Weights of a small CTC image transcriber.
Model: 7.64M parameters, 32-pixel images, arch wide_resnet, norm batchnorm, depths [2, 4, 2].
Training: soap at rate 0.0023, 12200 steps, batches of 192.
Data: trained on seven-segment displays showing three digits, 48.0 epochs.
Rows from block 4 of a small CTC image transcriber, named by matrix and row number. Rows with one number belong to one channel. Each number is 128 + 32 x the weight over its row's rms, rounded and kept within 0 to 255. All counts start at 0. Numbers have three digits each.
After each channel's rows are labels from the 100 images, of 14976, where the channel reaches its highest value: "peak on" is the class under the peak. Only what is clearly more common there than usual is listed. The data: seven-segment displays showing three digits.
# convs0: first 3x3 conv (model.blocks.4.convs.0.weight, 192x192x3x3, each kernel summed), inputs 117-155
# convs1: second 3x3 conv (model.blocks.4.convs.1.weight, 192x192x3x3, transposed, each kernel summed), outputs 117-155

convs0.49:217136125159159080104084117085112186044118174139142126092128142114109117049124103109118158112114131181127179106075148
convs1.49:150120175148145129125100095146083175160119138116157136122138130155123088131093094116106109093105094161093106137152110
peak on: surround

convs0.175:146140159100140132138143135151103090125126087194117106139138115143103155083116147132127127173120108099140090116155072
convs1.175:098124075112121102155118143171114160164152129039112139096099125112108138088167175127158170126138115135065153147133169
peak on: screen

convs0.102:080090133154149122112151135101066142145129116099128091130169128155109151126064098126130216097109170089057128110118128
convs1.102:117136109136056149164101114096110139153110158120153164132134137148109133107095133135151168100107125123069139107096111
peak on: screen

convs0.21:111132143100127092184147098143070108080175154099081218130126177102110177162116142174096099116138114146114105103202156
convs1.21:139132116072124158078149103143078108130138129178144142159093158073078069088137107125125136103125100112213121120139174
peak on: lit segment

convs0.6:120151125126125141165146142148058215136103128071074061089105116186116064149161161183103148195122140115161161150157104
convs1.6:137081132178137127153111118137120162136111136094116158148102115191097134126114097099119150092110127142077145137103089
peak on: lit segment

convs0.153:140115201090103155103161124087146148146109106131167094131067182105110129161178138186107175048143134142112166107083114
convs1.153:087139122070077162132134098146178206119121159206156144154203100095097130078107132110136097127107151109139161120117119
peak on: lit segment

convs0.139:125092147147137142015180107133153156129115152092097084070121126157134130088146129049129066141110143139138165110163115
convs1.139:144118133047144156088152092151096114209119077078198127093155125133130119109131158096093191072150119095142052137083078
peak on: screen; lit segment

convs0.149:134074062075145115137141120130102148083104112134051167139126100099120176089051156148065131138134113159127068115184066
convs1.149:118124076152167115136137104136122074132120145158158114131134188165157125151097080152118061132132116188114081081090112
peak on: screen; lit segment

convs0.127:137141073070129122139153132147126078076108170096117101120038105175159134174175110147144157086129132094118097158127094
convs1.127:148133164165099105108071175125076105108115129155105094107121161111107115138112206085115158166107100044107129153154140
peak on: surround

convs0.27:084131176116067142133156149170112094136211138128101076198117122139142122132122173113140149107103148094112157112160197
convs1.27:116128141112064093105133113114108153161169130110097094103148153197120082122105184152207120104096140103160062137129128
peak on: screen

convs0.172:143120135112161144088136077127136160126147158110134204112106142094220113092122113131091099203115087137193131159106136
convs1.172:113122120157203071106147067128113150115114146119152079175112144092106115098076141126117209200116156133142126135088099
peak on: screen

convs0.169:157149158139061097088057120144161199100212135092071115110162063130157138116111097096117139118189143150115094111101154
convs1.169:142115104098109138134108132135153111116198097117107100120124144124095128086065071101137089130109133094084112127133171
peak on: screen

convs0.73:118106088134141099130143134143085089092072129141154144130088162117135134157145122169101173078123122125138220067114064
convs1.73:089151120075085091128101132171154076109068102103127089171062111106159108107170173142112126101132128140170148135158095
peak on: screen

convs0.122:096087136073163110126079078152102141094129135105135103142085247084119126090191118163114113161101124148165208112129119
convs1.122:137139154163187159143152135168122145138129175160149081150108177147177044118118101152084083145146099183203112125157190
peak on: lit segment

convs0.176:111123097139139131160151092125159162112145112108076167115121168116124137141156154090155137128086127138117107094151147
convs1.176:091136199154143112170177161179085089124130129118167127120120096157192169039127169098076112143162164112167112095132109
peak on: screen

convs0.128:104119042125089133184172164150118121111109127130181083135089143102168102140105147120131145078126112154076124120090157
convs1.128:082165122148131137146076127128158113165077133119153107112072107121080166106131110104152101108179160099110088118078109
peak on: screen

convs0.29:172094135081094087111055101102151127061093119122131091205142110101105116121186168156109148144123102115124086146125128
convs1.29:131129174142076109184112131120133117119108141179054119139091112101119096187091100107066166158122123160100154082135169
peak on: screen

convs0.157:180104138102090148085107145067192179124152143091160110113096102088103113124146159183112097103140080171047092130077123
convs1.157:066123151086125154051127134157108120159145153211099177128111155135109125132101140128140143083106105121140187097136127
peak on: lit segment

convs0.129:094114025156086150113135116187096129155138134110127087133114115147182122159128092102154208170113114133130109213113122
convs1.129:196074126177098118106092143155105115120137108086175104149130113101100162119158147082082156129157138095099176131111168
peak on: screen

convs0.164:129149127164077171134149147156127109134124107060065123102090086157101139113131198130161103111091128157195151142142139
convs1.164:164090041114157170181142147052113158144134120075153130143135152132108173113099160098149120093116105127149129158211087
peak on: screen

convs0.100:136100134134163072145133109139109094118126154091075156149103113082102174090090130167132134106118140153126135154151223
convs1.100:120105105100119109145146097122114138177198104125147146078103148170087143077097156103122124202148178154173129114146218
peak on: screen

convs0.31:154136132108178157098175175122148149123124109080070108156123177144147122061120146132155116122148155096144161152072144
convs1.31:145165121105127092137109105110148037136102131125161190164142155147111126094124182165109156198101104065125133102155147
peak on: screen

convs0.142:102112109119106132134121115191167128094165158198085129107161128173133105124157169149144120069143131158089115136161101
convs1.142:095080093108175151137157130171113165163147141094100094171115111148171077129131064121134111130123124130139192131139132
peak on: lit segment

convs0.112:133090197096117141087149136171141191139073150112116126121097114092192167095191129150105104104202116113121162161089141
convs1.112:118120155153160183144139158190094119155131153182164174139172141124115102098121122121097087090112167081128088134098108
peak on: screen

convs0.187:118063118089183113108159071149085129122074145049089214118133136156142072155137137091125138160113170085137125132106115
convs1.187:089139140125128122127129145080157151097143144125119146079092216127124160092092075100153073173176136095159048181094115
peak on: screen

convs0.68:109136157151168143127166159134120055140139109128090137116137150157110122156176104152106125173124116079143196193142141
convs1.68:080105121101100111119149201135101131085119126119120025126122180087143166160123133128124145161134093104170106113155146
peak on: screen

convs0.78:142138100167111146043139106148114098135092200116130160142118121112139142132092153086112111165111073186225077129118106
convs1.78:176106156081162093133145093172134190123108141157148113153142158155095162174185072142142095234113097132154109129130156
peak on: screen

convs0.63:129135094178066137193142101134138121122105113192149104093137127132178158149140121098078129165163147168100122085095177
convs1.63:142151064099143112077097179116147114171084143097177166119147129093082096098145170114118060163146134152114093154175065
peak on: screen

convs0.108:111132140096163173177100108115128131098109106119186131121165136080121183110145135124181155101149128118124105089108139
convs1.108:110140118078151093070153192086074102166108102124137098072124092094168081120120136133199058115137175137153092151145092
peak on: screen

convs0.94:093136120191155148073113147138152152128100124126138122129157190125087155129108056111134130102071129091140181116132163
convs1.94:127149168095128178118144106091194148134127131166120086135117111117116106154109072092164137116154103164074095138102107
peak on: screen

convs0.135:143084101113141119091115085149087126133106179045132099109149058074126097075153164128096141152107139127130165110188166
convs1.135:132136138120142089122114085113096136138158107150147173127067177101167105078084129125169112120091180151169102080080135
peak on: surround

convs0.134:080124147202067118135153080138183149109155177091146178164111106118132094102109125105133163142164120128110103120143218
convs1.134:145108132135159164129122083121128065107122091154068157083122175165121170216243094100144122118131114107097193129164211
peak on: screen

convs0.119:086121137140140178068131125125148132133097134140119103124151144088118129091137112250114191063136144137150084157038087
convs1.119:101093153057141165072087138119142155155137189143202129110142171066093145167117182123136094121086115098124142164118124
peak on: lit segment